{"norm_position": "pre", "learning_rate": 0.0014, "epochs": 66.7}
Rows from block 2 of a small image classifier, named by matrix and row number. Rows with one number within an expert belong to one neuron, the router's apart. Each number is 128 + 32 x the weight over its row's rms, rounded and kept within 0 to 255. All counts start at 0. Numbers have three digits each.
Before each expert's rows are labels from the 100 images, of 14848, where the router gives the expert most weight on average: "responds to" is what is common among them. Only what is clearly more common there than usual is listed. The data: procedural textures in two colours, tilted and lit.
# router: slot weights (model.blocks.2.mlp.router.weight, 16x320, trained with AdamW), inputs 160-319
# up: expert up (model.blocks.2.mlp.up, 8x320x320), inputs 160-319
# down: expert down (model.blocks.2.mlp.down, 8x320x320, transposed), outputs 160-319

# expert 2
responds to: red; striped; ground colour: red; pattern colour: red
router.4:164123161117110124091152172128103128140145081080120104099119039116133154196202181162108112181136143133140150131146046107124127123122113134141104135086131167136158079177111104095170063123054167132122139118138125177169123112085089122119143100112130138192101126138142155101091164102154147142148103119086187158123114128011147170100123111142155124156163145079136120112161110142168087142141148118094053170175193151083115143165150166171163090128153120091090118088163183119128058122099193
router.5:162124088077162104156135128158132059113096188107145105152118101129135187170140075176120122050150186115145145144189104148109137151072121096073125109136127102135164123130114075150153057100135139145073135079142176106139123126172124089143138142127092139102144130114179100178126130126131101187129107157114139115111099171137103119107126177174151188139169111116120139088128143134163066127154167110183031176087121101115151152142079114118102112135138150101082146112184161170135094136091131
up.0:101094118143074068142083100130119088129102175182082169127151107168132115134134125100146104223140171146134079073096111127115112137093171081173117185122149148126130116178091121186167136092090159106140061093096139151100186147120058113167101092103051132113158049149141154106135090161168065174100104066108097181102149113108118204144111109071175102140124122132119086136192088091101148189105086157204131129100099051166111085130085134073158144073123130169121136110135122069175146143184093
down.0:132118105140111107135121077158119092122122144118222088126118111108122117114096098111138193124121048153177168095133148088168148115104166102114108100146128104074147111146175132133135114087151101114115114068135086104146140148091136092124099105076156094151170103146155132088175165103160165134196087124095156147105130160098131229134073112086117147199158143166115154186101187100139107146142138136119119134058120124097141112193067139058158167162159181120166100109169161169105116173033150
up.1:129068177119136125127151114126164112185139111130108121137138178156109088159106117127135108167158145098131154165157117143159139059125146110155157158133138080107142134067161134122137052112179124173132096135112070136154135178111099191151067100111123155132137092118141092188080101156126087207150141162093181132137116101120119152154126169145098129137100135146070117198076065173019158110151156141174130143097069136088137066135056057137141192105077168147093171117113152066078088095138102
down.1:188121193136117116087121129187158113101106143124146166159110124137172080110116134125158143180169201098166111191094120161098146130115118176108109119151172111116161156061117139137162099134109061139043132160120176161111160133081182074148068116149108130140073104118159106157157129138213149106116154211115136154114143155164185106148095163117186115095137127116067113095137160116178090168051166131176130148142168108114146165103148169118148109173141088061067117155128179099150101141132154
up.2:041130127142142107155126160135111096121110111150071090127128131149071166088163159146193105093123121122125125156113158167131190147182142086162138096178089157166135121117162122113092180118117181148144136149153147174124074169115125141157162181194152153107151118169138144181155191138160110138113093154223149112150159126154115126161063178091158115068127145102150142150101170174100138128098216133109151106134105157099121129134141119163137127106093053164085130103140131156128135159087149
down.2:134128076060090110127098136079162110098103089123110196157114179113155152098083115112137108157142121108094092085127114144166089125135143135086133150169120142137135115121092148128121160089157102134192128139109127106154129111185097130116083116138102080094190152114103132060149125120103120129047114117137096087123090089104136099115094184131182079105148097142182156122070125099120141174168174108151091079168122149108144070086093106114169159187117168144135180131195142132123155158079137
up.3:078079147135121130085112123080181114185179166130114116094118101106176128115119159167104109144123112141180190128133105133121158164154109194152127096156147132143123124065094107137124085108118139102099089152138102097094120106107086102082106105137106181121113124121083171145134080133083153116169160131171108130130144111086048113193177128103151189197082185153069094175110102056086114157093155139155148085118144120157193115187134126112133197174143145042159105110159162127105126116124113
down.3:148137156130145137108175126141101104123098091210105129120082074164133084108093113136154181111111103134163096148145131144105117150130149088093088112158139134103117091135122168100157112099087114147111110150144111110052218212144158170149140132179156053121125087076086084141152156103153103048113130103158167146108092128162105125194086096101137092149126132125050064094076171097137111119139150101087096090100110094115131113068116107111181103059122132150094119136174134127154123073111084
up.4:120073145136092117161066078160164161105166106185177058128136149133131123143097118169105142202098172138134146172130147099146185076149176124161160067143170145130119084130157147118138150146125133148141144107158188142096152143159063064122101169172168100101115149088148093112162107135134137076174125104161131148148138124118135127138139114169118127104117145058158115122158192129110106113135141194055111098089086098169154177129145119153090114138181095095137137140148118082109087065118160
down.4:112128176164101081118166191128236147132095145116137109121195081155088068092189132115145110143135130145114123107086125109042139176136123070112047099153155180097120196098125111175126122152146138192170064145100078115111151104110136161208129152136143084118159141156111137080049129121116151175159120122159130130138122050121140158145112057067125168155132134141136191149145115153042130156131133107155184100071114133169140089145096168081165188092155107125148111158115156155167124080099161
up.5:091121174128072128163158085094111191081153110159111163064157172097142131153150149139135136097105103154130082143137098080104125139168147111158092129119130140171135100080102098153128145086129104107111128115110148185094088144116174123108056195122205251128162064128127133142107053135146096174121132112118153105077127076024158114104166097161118177174133110152147105117111101138152131130133119152145142099099146159114093148101154110094182116137096098129102173101143147120135111159171082
down.5:175096120104138176149119130135149114154187189071164148084179147147122181051108133139097169139105131095196160141027150141088099107162142114114108120117142084154100151150122177120093106159148143118141119121143138157138081114130151140162128106073078118109141118125138157093118114120163112177097123173165151180139198158128139177100147118140134119157107126176138114095089153115093082161097122133089045112124141083108169086096128086129102120150089129100110120121134141099120139120178127
up.6:156108109141157141118130066141111065105075171143139146144094105155139082086101167149104172165111118118116113151135114164154088143161085090070105194157168150120112175153090122187068177109128075146148173178142194205110096075115105127143123097145109109152134117092145109118114130145142096106101095167141143051154119160068165101123155125131101117110113131175162114116121117171200156157117122124147096133155126139100184170128175151089136145177137082133133125207116126110176131138093103
down.6:128069108100169111141115097102111143134144125066082069151102043111107135178104109173100183139130139115167126128140127107125130160103082169108121149060126177130168137080171108115082091129146105082183099125128174127110105136169072113090102105098140108123149108097138137113136133187128098094085113192090072144121157160076215160083107108113115113133103089114136147103119115194201143098148091194093086079168148107122122089076142084121128118149112160122106116096113130168110112153135076
up.7:168109139112106146207147126128124127059123133104160142123175131091183121117135120122137171111164141164104139113113154176130163123157116121094144126150190066132132151149095041130150119105114150184130116098098126166108131115170071122171102100173127067172111145093133161120098152163152099111111114166156215067124108138154147174097144183154125119133077082129135105198058125130166112130115057112160137148156126156138195054127133101114151164135121125081135142084135133134135100114119182
down.7:097080084139159146134149102134107081126142144154093171101120124129164160098187142167153115175074127087146143148060066131115054133078086102155075114132114171100207095119216089110091126151119099056182106109128166178136149106112064162144109111181103119129120145141117127117141144146109111090117168094146096087113149147109102153128107138110122112145099135060068161169117127163134159136173133137147168159104118122122102191092117102173133127151138094194076122163129192111089116122154073
up.8:086157154140198103199140133199133118124081162144112117136088137169117099101146095129114090129175071125095113151110103121115129111202120119174066148116129145129138174093100143127100119087112138137148165128150152224137160131144164127152075117086156166146155114130095131173109171140111153170141141130155103125108156133131187116148181083076123108186140146064121139079096163091209180098098204170148091130111207137140158138132127125114130142105132141164132138170131112140152173082178096
down.8:125169108108106086170141065123073128153125144172154047153170133112143148128156091139116092160117114153165156127099095146186061122174067180082154100154142068109093102126207144153197135121161202082166103166204103133182170131166077159128085115151142085173123144123111104170124062120095142133080122184172164071137083153124143156133093134113114103125124104092143150102078178165142083090119117180097094171121131050088132197062108131159082096044149116106072097145190107135151115104184148

# expert 3
responds to: coarse scale; cloudy; blue; ground colour: blue
router.6:120192164075203108123122172146119165124145133136162144102131107191097116144128120114148049184131138130177104096170173091157062113167149065104146115115149079022089098168125099103143105121140137124091124105115163111132077161133131186133135142143109146125098099112106133134181091166155088156118109129096132180152087127132142149129123206202147098173142092108140062083140171155124096132071096162107104137132108154189111053100152126136072113086132133104083086171135121166114124139148100
router.7:067206100069118158141089138163140180069152105102101093139115120151085154175105108136122111174170130178185098113136178093139119098126138064092166110139131089095093131120170082098123066136153138086084120055145131120126100180122120170197138065088132131138150122150151139080118068160114115125090137125116140162142107146116138165125065176177150073136175127152107090049176162122103091149122152116113141134183098166126170138151146176085154148113114140077081099100145144112108151187151166
up.0:147138115101079153165120080162101134145097079090121140136145208161130113110178130167047173117056114089121138085105133127147131111138098140107111106134100117179139139094147166150102128174157129109094060168104076129110159075107100153089130123113128109179172076141123082130239153104131091071170077130148190169141152102156159158133094106112169104111147121110144090159148154097062117107101204154140150099103083088096148109106151158122119162165126079169140119160133083130121114123136092
down.0:084106130171149066120127114129121135169135126177120111143137136106137137226143107106173145144132147157121173095117091127102126082197121137144156132097127058138103114174140121126197099129086096116122138085173089138134115118146196140083084157084080097106097101148192071136117088184085154140074192168128137167136140065139118128099139104105132140085119078127084082172053097151131158136104140090123096161151131186126150184116114148133150103138105155086113156092113092127150112086081126
up.1:139095070111153112099089117140099101134148142153126173122118108136148117144154146120146090081103134107098113132183123105106188109165202094167168160070105141081165145163161139113130175098116111090113139179057112118147112084155065078111150210119079106126086135133147156129091167104178167186153122168133109102166095127085113117110163119130133158177092125080153115095161106134207123084115119148103106098132189164116164155159114127167160091138134128157094146134097100172090200133082134
down.1:129128134119141121113152111172201102137102123136157128123134076068132131121096121153125086096097140183112124107243191119113081180128100116133134118127183156106136106132062122162119124093151131132089143117191204159073075143167170093143124150150180148116113179111143051157106109135151073130168140125180138154096204116175084079140144136117119122102106165093163115121151161169108144108059098127095067118172114130123158143101117105151181135090099101152191103100097151113113155155110109
up.2:102145155114111207126111099102131132134078113113097114119097118159074093123141076150121094100070171054116095189181104130089170188144107107121140175180108163163154140077125134092090135149129125150158215130127076116059145169132121095122134102143129130135133138156178117098152185134125170135113111139153133122101112133088134097071169063132105139140184110102135106151153108104072169116120165114123133194150174129128202177135099195145150098067085189114145169131122155165090077113145135
down.2:127132123065121144144066134082133139157152094169143148100255138158140092130095115026130142140180133123098142111126133170136113132111166166113122114132149124114183129109106127146081156152157116138100102112131117111101099063171158111129160158100046160049111123171128175113102101096116198183121145149127101171083114088099110113151141128150133108086163077143128116127133086140085151162098183101113108064102127094108146125110122123094105100196102085151116164130153149148146130164132157
up.3:174105149104137090151162103197174164138180133154146140125149078073175183123139110154150145092104152164069173139145046101101195117136109111142144081098161034181178189082163153125124068097119177143145119150125172142136131193053188086183087139126142134165136043162150115109085105148102166157134110085144119133133096123133124161151121151093121056135113155100071164091119204093144133115112111172110122062168146177119121162129167089128139161125083087133115177138120130139116128104129119
down.3:201115109181135109158102119117192150146160104111122075109075103143094115081113066124183106144112167128120135138090135100106183133019141158139147151148131155129125122100135173111146140093135061109118163099159076091127123115180139150117103109141133120076158089117161108203109148098090087121152130103100163101119122143050197133191099102115147120114103120204144128132167121129102060166100156152068132108178105151187194160158137188098129137132171073126184105147117100110145136103138132
up.4:178176166091111169145107161079111113162157152089095053136091140176127164131161106151113153143120115107116165128132136131073171107113160144058085097160113108122115142137101088133095148150129068167104123168116117172147060123148115161055111104143114069151109088151133147075107145087081080096160148125117144102140087171097110190107130151160139145153116125180086137101149096114050150092158115165103111155146094095072139167132124071139097144141146134133075080156149171126169142117159129
down.4:132087139197108108216163108132149139119114174167127162164139103116142093167095167087147127153139123115142127107081182111063112171140118114118169083102166113104148140113133187066108147090116056167176137103153133090132148112119190113159168170151146104125070087092145133152087165144130091170156121115176105104160193109144086102116135141119084126101127091122130123106159187188119137143155157108087171132120041111152131128145168168118116094154095132154157102160151108133112112164056144
up.5:185117085167119163109105160106190081177156138133165157175111130081125049153114118183141127110185107142145148193081166189119081118104092102044154155156161105124146082203105146136131132150141163170150060122127101083098104123176080070154131126185185096136083067093138147121127156145140138120136115088156139110151090184095168155122130102107155174070089123093147175164135129076104136103114108135176081196083117117090091116129124129176095113124107181145154136144126142158127167099104165
down.5:134137141157091121140124157160077176141081188144093118169137153153184177123108121140108059122099126126097120135161063108164120138149075138164186123055174192139134189157210097134067182119117099108180156132108170123138171166102155119138091110178076124043136106099162108103094116144116097090122156129167137105108097095092135102096127152117142053172101182112166117121138131140136173096121091113105056100116130127116095149154155164147075124152138101127150121137087103104084156212112103
up.6:158157151183108120110096141111123080125109103172124116111086136126133087149158144124133131073089134116136147112111117173122122163167123113125176181140173179118069115164154140160124117146118095097066136132117119105096121052153120116124101181113179188083097133144116116107101119108136110104108134155137163074103178145119145128158086115053125114102171108111113133078172139139145138182157080103071148124117116125114113150124142133144116127087157127167119114192166146164006118100112105
down.6:117156091146105134121116142114133070165052120118090168132147146096117082126140116079153128182178092144099093137113156147147100126144166149091087154133169123144135125069124144095134102078126148179140128166120044162104091130093127130190120087143153153114047106144091135169162099102079077127125154138110087163119182110135162160121132118163103146147120128161075136136101178122255172193138084112225138109101153166174119137110112149147138116160097087104115110141169111082091130133140133
up.7:124151195109104132138139105082117157117111124125144186108078111130141122120123157205105101090174140135179097071156142127178130128131117108172147040098146158096141072145114132118073133114103151117136198246179126159139095142141162131134142130097135143184114134111132089143095145108104075056158121132128101164141123138103119110139172124176082133163123178143150105072140098183151124129133114125136109112152159073094087159120148154139138094145125117086143145157182137201127111120086093
down.7:120113126099142129165112128166170168163138127128114140144205103081184111139099142106093167149163112116070129218150087065124169095092147145128094106141101150164131149079088145090134130192071129134141137085120208107092149120120119090189193156154153104154128171080144153182144115173091161193157107123107153145141137080185140146143147090083146120121082156101144103117129160134138069134085123117175166142138108124124163071136128121114173104106131104156146132081106103134208132149105119
up.8:131111127149143118176114179148124126145191086165166116125125129132176092101118131189151151106185184084091130147155144148130150135121206043138119053098106153207140131130206119160115103135163153107150135108103138149159155132098140079151140143118097180103109115144064143137155076147107122120077176098165140133133158089144152131125095104189131211165195153113101137176119115140110123098148143139119057113160141096028179151110102107149118182150121126111163085165151199184149092124126142
down.8:120175176063172158102124096126090066162099163089105160132132204178165156060106130090095124167117098122123138115132133117121137165189114170108210119123078145160138128124043162103094180167064145098091124162129133109107128146164098220173152161135129178216072141146126152160155170136165159078186072175099105219126077143123114156133144094156155181170145106195148156163131151119114069105116107143166176160084150112150115100096176106126112080139110104130112173151093139112107128153118150

# expert 1
responds to: coarse scale; green; veined; ground colour: green
router.2:146123133093200123120152097153062150096067156158074176168110164110114073117162123106213133143132063114055141101142092134145089079155142167180113174118153109122147145088123144168093119106156107136115093097129159105125108091161182128123127142122112134146176109081155093141087152120115182172183138150135084145086126106171111169167151171113117112091146120101138162079154130165123112139068134172125090093106158164155113113166160140118176155074089072162118146145123143096119116120102162
router.3:123148129049108105141096077106157111098114119135151122144162111136096146140074144072150134104140121134180103065095166087159141137153068163138154110122147161117119097130155119098145127154144079141099157079109121090184077160129110119116186146183046143109121152130113094104115124188052168153156114049063118173114091173214117114115109104152148101165089159155128139175118110181172082166088158129085076132074119120194118165158164117131077106136142177129120151137081106208122155107145144
up.0:145112110081101091156148107131186117115142103132123140138169131150166152104110142168183098107110139128120111166101195147141177129150085111075099062123152154133113126088089123140141221152107106199087141109088082126163167076155133113149077162091143120134095083130149147177082103146172149138192147112157196074114101094102098178188151140127133134092170111133141121083150203118176137143134138103159154129122187138141121103141084097149106196111097120117067083044147143090117167162155118
down.0:142119094150149076147126157180136164110096153087116161109157136127134125112148148121164149171134115164111170111150111115170119105115174176170180119092060153115176076128147147079090090131129123119113113138132112122079137154100162091176092095101186080114130144170113146131093095084092088102088154137078090120115124121075153086111062105125176084132128077158165120153098136121121167077132063130153067158153169154131161134155141130146120168128154120117121162114110112154134088119091106
up.1:095160151157150132141144127180180135091105137105123177081118126103089165081134176164150151103072149103161095173106167148148113140147118100134137194109150136118095120180066100122111135144132109179091090124116049171083169100117099107099163161105120072119132096069107155126134184128184150062139160117128148113151103133079187063131134181184136137101076117164088139161100173140128152184132132133117142106150170100191125099133109150173144114159129114174125138095170150141095147116086124
down.1:134158107027063107111111111195142094154109125180101171145129080112097139200123101148144118158125185121098127113149141059102138170146098155104154152142109099095139107130103146120157113114122167158119144159090231140114172154097179142147116029135144060160095145131139099135093126114143137117074072094085061173144147137143216119177054165109113104173111146078155114129141082127133134048140110121144086169128126066040103093148147136134128122112131126091148089157081086131124179117162169
up.2:071143163106154129133173126153146158140136090067167163193119150175066140123148092153088112099135115150124156121133074143187100119099174165135182055107126118112092127137142165143174125162190121139191162142161143129183170113125134146061147141096178071148108125104123109131095118170092178113132132066090120112148164121127122139142081112130128178158117093142090145076131094158119107139146176105118101162109103122138132140107163131102127127130186172058066136105163130108076120161075144
down.2:086180145155138144092138130179133106112131174140144105129141144143074134129131138211107174152143182144152145137143174067124164094143117107131156157150105177087116102159118084135115090099068097191096117130092144129188158167153102134125157130158061114121080150091179131088119127138205162145101135169126144156147103118124128092128125163116113140136111132055120118080071190122097106068195165141164132140049102129088076112139164141097150150119120135158144154188115132151129111116169085
up.3:081203074109067155136139131150157123129144201134111114103084126138143087162155179109102158124144187105089167155123127127175100146143159125147119137097088138082144148151147164105088142119162191207168157132094099111144144153135074104131140156164099115188144161128104144153119144117160119110096115163101183121136104054102123125083163116172137129068117126129111082154118155116129138124054119204186118106105119169149127039072079131158116148089096111119088165123083065089154121124096093
down.3:116153115091208064123062105150084107149124155086081130115166113105127109092146079178123112072124121097135130121089154065063123139142160124098170146099095115165122168160116090115106119100158088144151126128199159095101175205088129102200155131121107145091128139105142108125112137117144121139146117152163089145163179131150158131135140144106138092109121123110136136163211128170094136122166103140140075130127128115082147157155134111133121130113128114108186098161152119180123152120073130
up.4:132107097154114154181098186151130155103135139158122167166127192112149121131135107121157082135075185117121110136104152101166159147123092117148130150078115076120120127137181140109141099168094110169113183144090158110090114081137138125167120099116159085118155107144163129175153118110233097094127162152112064127142164117117145097141088156144134212121094142105181152114173160150157155112082070166161089129114111103076124083173103119146188143124115141148132052147081093159065101169105158
down.4:098120153106126091158162119075189148109145137097117134176114119096124115180108096128118119125056152124113101158188109151100133102116109131124119214103098080168099105135131126129057088181130102123159133127095108056205188111159202135127189126158102072126112182142167100097196101100143118106106134086117173139083127142107099112153199128152110119128075150113103129172054139097113085142147147180151084189162094138076140095171128132135142102144125172103165073126130152133112121116069083
up.5:131141153151087081112125145105152132063084141057144128141152166190138123137113120158175137116167202136095171091103161101136112178116185095159128158130165098175125108106114132122173141082059149122161072159162114172137161105113107161086101108112136111152137103142110126133113075150129159139111161050132162088132147148134143182136150100095151170175148195147125133127148109099179160166149178082173171150165139120122098075125124176142125131142122141141108057074110113113188122091140098
down.5:116143103072122078136130142129131111090156099175115127162130097154146086114124128149121093139140089106174164150107103143109107165129089155099103143148084122173151111110102148108158077146150091069168181115078175146109092145092120091116145162174132121130094083127161129117151082078085115117121100203190098132130180094107119180132034072237144135068104130207130081085133101147109127180096077154150152096166109236154140132145121097111074136154142158181116181137094135103139120109105126
up.6:121143117138145168143099119106102076097130097085051132147158127121106172185177105176151075126105105122122055090129129146171127056091120120103172115137105114171111044150138151133090112121140115131107190116141153150136148093159124121089147092104100168078069127131167149136128138162104122135051126109126107102111155190112163112145075136131127125130134126077163108093151138140200182090160101080114088132107063134108145100154125077127111138122120117075134157104081172171146077114118115
down.6:131112100093091174116102102196099106147112091135098110165148080138157103173132088216102126073206184154113090084101117176151111096144078148125155155134181189138105156143106149154105141156143130188101099106104078139117131101139139099116094077109192113162112084163159154159138142142136110107148079134106095134057155122113122098121125106128152135151180173052146104164136096057165177158091146173160139120144108137097135075078214150161126195148139130154096081124114161145109135141176140
up.7:067140127138104165160149129071139145170113169133185132105206148116092209127175114107107122159145136071074070133106084133106123153140121106122100211082076082093130093105177149117140177161086119133131174155149077150101126077094164157111145102115154123146138138107116124098094133084150075160128161138112132119148099121117177110133135149124150127149110143112104137149147151079086140179151086156106098153151146101096178180097127139123105193132173149145101138199087098129117096153187087
down.7:189105187115125183123173183120114146113167164143113136093136168120160090077076110115149134133062105122104125136100129149071083118098142136180165109151149091128140053182088100087132088085097120132179127165123139139110082162130133171168164130126070096151159106095104106139148151105093178162133089116151122132143168124172096164148128130106141113077164152173108141154101136186186097075164091124180125134087148138152036136137153081105100139164134127084080168093065160121153208093146110
up.8:120131130111127139151120150055088135057083149097118209123085098142115122133167078127149078106173150175102125126115081169182083090136143164123130114118076146148113163179121164123104112105141135136128110046124160114109097087118175120188166124159145153102158138114108106098151117122191129190104082255117132150158168204089139159120115088112130158099137080138124111136141157101095088139106082161140127121062103135149176111113191096128100142148154119090119152129138186152062131132149113
down.8:067074141126132172153120092119178112106146160131116087152115094089143152136121115115153155167106077118101088144143174156167104060102136176183161111125173212081134080110137180075147175163113151135153105154132093056092130123182118139109103115190134115126066104148117103141146140088109117139140116133119132148138112140085147133151122126085148198106066120111131130169117102161128110143163186115175115108177105102135147110114150087146082063104111069165142149088158097167138145156061137

# expert 7
responds to: striped
router.14:153064097139090159144118092105121131155164128116101140129124194140100104057069101120069082093123109140120168166078170067157172125146083086131156117071133103104065088166134148096095080164144140110121100187119151134144089127081178121055185146137163072162130129081125147133140192175098123143138168140148107124110098081146140136093147153160160138128130154164175118158132147082123083101138167167056086058097121132158118138133080120164176109135144105133142156174121171174114093179126121
router.15:146144131160113139072041154137155128090172127120105141101212123140131154193161091084125127139154115174159099138173114132101140075107170133128148121155093175120134133147126118135148094099183127091128162093139104135156073119188095121132117141112149140140133151095147194108083079175108087142172144145106187102080079179113109107185166171119124147160102087107109124140137105135088111160125095110127110163092054142091153117102091151101120154104136142140120103078119108168085151111104098
up.0:110095170112128124171146115077102115109109153103092130123114147106115086110134129082075176165154124165154086038128108074115149132125138066103188131126123114025123145091107122136064107112083129114117156131086099178112131135157060081168138105137142146162127138143135109093184110069168146131076148123101116089077174163163164113098106163112135127181124112163152106165086118114081114136166133139120147114150140124150182069159117184081119216096171173086140104175097078084136104139165155
down.0:111216118165180128061088136088167148151140070163147140128063120255140118123105143153144103148170099121115134103151123123124061151117153113196202123125103085145120130145126160125187075184128163140095176123125128137133085132153072160166154191115193136147173140094186080153131100141115103148099081139111116109148133122103083090117130080111130168139074096103131174130156127162154168123138147056146154136171116152074130133092125136135127113138176099115141103123114128148131099034075187
up.1:140103155156115163136139172157076177118115089115143091084074162141145117139069238133107169146083150207076115105125168123134158153130078123110158090154131091125126110216104192145180135155085094119120095133118190110115083129136138109104071113149143139143117062124115146146096158128131116107073055147083121108089105129158177122096123109150143178123161120125120119129108144147086097140094113171130148145134108105107144095212155157087113106094105117069147154081150157048127135132136143
down.1:095113094193057165110138108110091137155127122058154075093130163141113142184147128141135109096133080160152118080108151198077141168095078100126132135098159124169131100106122148159159117179148100133190150118141099110144138095133123162104121114146143131184091168133143103062098153116127090129109122145203145118126171208165072193183117140097151178149169131089107133092157139169124105110144143152117118150130143104099188166150101154080136130110097107173131084051091086133124125166130089
up.2:148153137178136105135131155138133108139088177175140084123094107101068111160156156161144149086116151168135164126075176143110128142163111086087124081103157147147104167103086136137164121148137091175183162138111181128035156114197075097100130124111171111114118131115124121105155215089100158150117154255143155143129148107081109171163080152078055109131184166125151101126134121083085103118112165138161155102162123134138121085088145118073125127073090122097132168082161091138143147175123137
down.2:105139122170106152118082092121159122140161119145122110084153110122096149173100108080167122130095118141127148130129138101149202167115175162148124099162099132204165090137156128120143086114151159108210128174071159166178140128115122072155151070145126154161109155113126160113130162174097122093163108152113145072102101128087167151191119121082141104167150145095129145120113123165094156120132092129117124136167176150186128091133127138128123192123159151092057138182079149111114113131175136
up.3:102104127095101139117085147144077119208113135148136097108100066102118165062131174154167124084084086102085160145083151058154146169109187111117085125148106132213134098103138179071136151139163103122212080114177087129143075138130114084122075139086110094154152118132143132109159143196148167151144136103084183137136063087138072108152145092148105129173183137127143093102142087129125074120125101080104077157197142075137149112089136152114117174131135119137132111140120122133134091141225109
down.3:176154173146181120086155118133108130140108148130171049208166145120113093126135154139142126071149122177093123098179110133053133122100080133160208097103129142098161195118167124144071114154128155078158187124104123120139148138098100193149093155157144197105107134099098106133173103108129103089094126182116111093133142124136108111060183148156130172082092147135162135078130113139126110091133107093144135094102098120120143158108190151129167107125101141123118109124180170154081142099166108
up.4:145119125117207137156098140129146175141072094111125170117116172111180152126119119196158098135083083068052151171125086110118139176054078153106114140104121139066176151128133135157127176125147135095127122133077138061135132148096239128147142123119145109095105112158094110086156145159124127121183178112155129103105192124134115090127092173121223118161137143121126182136162164182112186158125074146139100143142091152138095104066115110171118134232092141134113137136160150102149132153198159
down.4:118188133105063141142141097101111123082172069145137137174137122181110091075164129115115174136157141173194169147157172133130163140093136185125141136114143091125167120110105076147169097122094156137109164127181130096159086108088085103053129142152087114092152104122107150144141203114148136122138102127166146102078117116154085161109126062133150081112108123125075129128165149124140122157099126136189136151156114118095174071146128110126092133159112077072127134137119179094102118118102113
up.5:159120132145175095139105111112154134130168126125090145194127081186121137070068133132167125169158084127060211138107146166190163087167118148094098154101163173109124090054122110128142212139124143131122184077195151093138142198140054098119074121102106133111093172148114116084097108132169166114099148138119099152157072104129175113168120131180132133127105111118145204155112073129116124139114102139091135119040068114152140153157140113108116085219126130157111100159133197122134143135187105
down.5:184129067129164126140192177105173123074117181117082134153115094123175080171166103130166118106119136197108120165158100134096169116102130112125125120093091114126122173142120114114133136137090149045096165117134088094124085148080118135079110120156099160097210126119115057165118153151116114122081134092137153113140188139068092134166125159123138136086094179181128120148154084165097135124140154089169115116130127121129141141085126131117153148117113136075169174088123147155131099097075197
up.6:167067084155187125133167082048120063199181106170098114170134154129059074123088105102152094179134164166143098122154080162201140113132126143101122125148132098135078099085126131127132132151100101136115181138100123135104097149178052133178153130074089141131137159171110109163085151115165105133107151134102109133117141097114057179059151107128063125163113048056120153141156160126127173120081092169138061194147150178127129123131067066129070125137149136167123129095164198176186140175139151
down.6:121110164112150132092075106109140042173084123129163126129124209133087114118160124090170145121124150146095192075107137099102154086217125141129127176092136063151104133143072104171048128111104155128103130196113164122101134107080115138101121170157137127136122185120157119111130158122125115096114189106158095155142103188188154153157136150146115123174146166154121120145126126124130125147095105125087137095117132135146164120136092142136128156124118126073164155098107097136078108085137138
up.7:148074139088132111077136151116132142129101090150160097108131102101109121059132136137127167140148154129151145159108146099084050108128161183152067165143130095153189153185151113170123193072168153107147099166164119145148152114136083070145104048163153125142058140178125164140092115157111104136139152126172094133200146096165125107161124128154105110147093172185097172121107084154139151143117121128159116150144112160102142149167141083087142120181145047128219176175138131150151130135178121
down.7:122143129056099107184136087133200109106089106130162167141100155103110122094111121110136105116069150130187163050141147117102114095135163153193227106146110090126128142090104164184129123098163107144129144170125193088150143087119147142089103139113157122134189161099140095167129087183167163147148063168127132139172104175108137108097148118079161129142120087142092147118131179167126142091132158137133161173136134129175157098127111030063093124127133165187148105093128133052166163152073117
up.8:107126154100147131182087111130092096102113135150060093125087193114070146133071171106158118170113134097142115103065142143134107141150069108154137163120128121173127101157148062144106180150105091159099040120114149119041162145200118177142178107123164140084130108127087200132151145114172122098100141149102109084167201194135126133112111128112158142100105131127103142123065148158125124173163146118114134099149094121122138094102071126093133122121089143108132096105171177091156168141204087
down.8:109173128143134124154170161117118142163154172131174178130081094131182156158141190106160131089125089131153150051110113117109102125103149196090147166101162097102120136146133102101132146120122161051073177140102119065146141106139127116114180100175076065115117102142164151138117154170128129124151138062086115102118060149093113180077141109102190177175080143047076061186154122101098162168114120175130168144129148112160149147165164167148186126118148160146193075102106118154090138076135121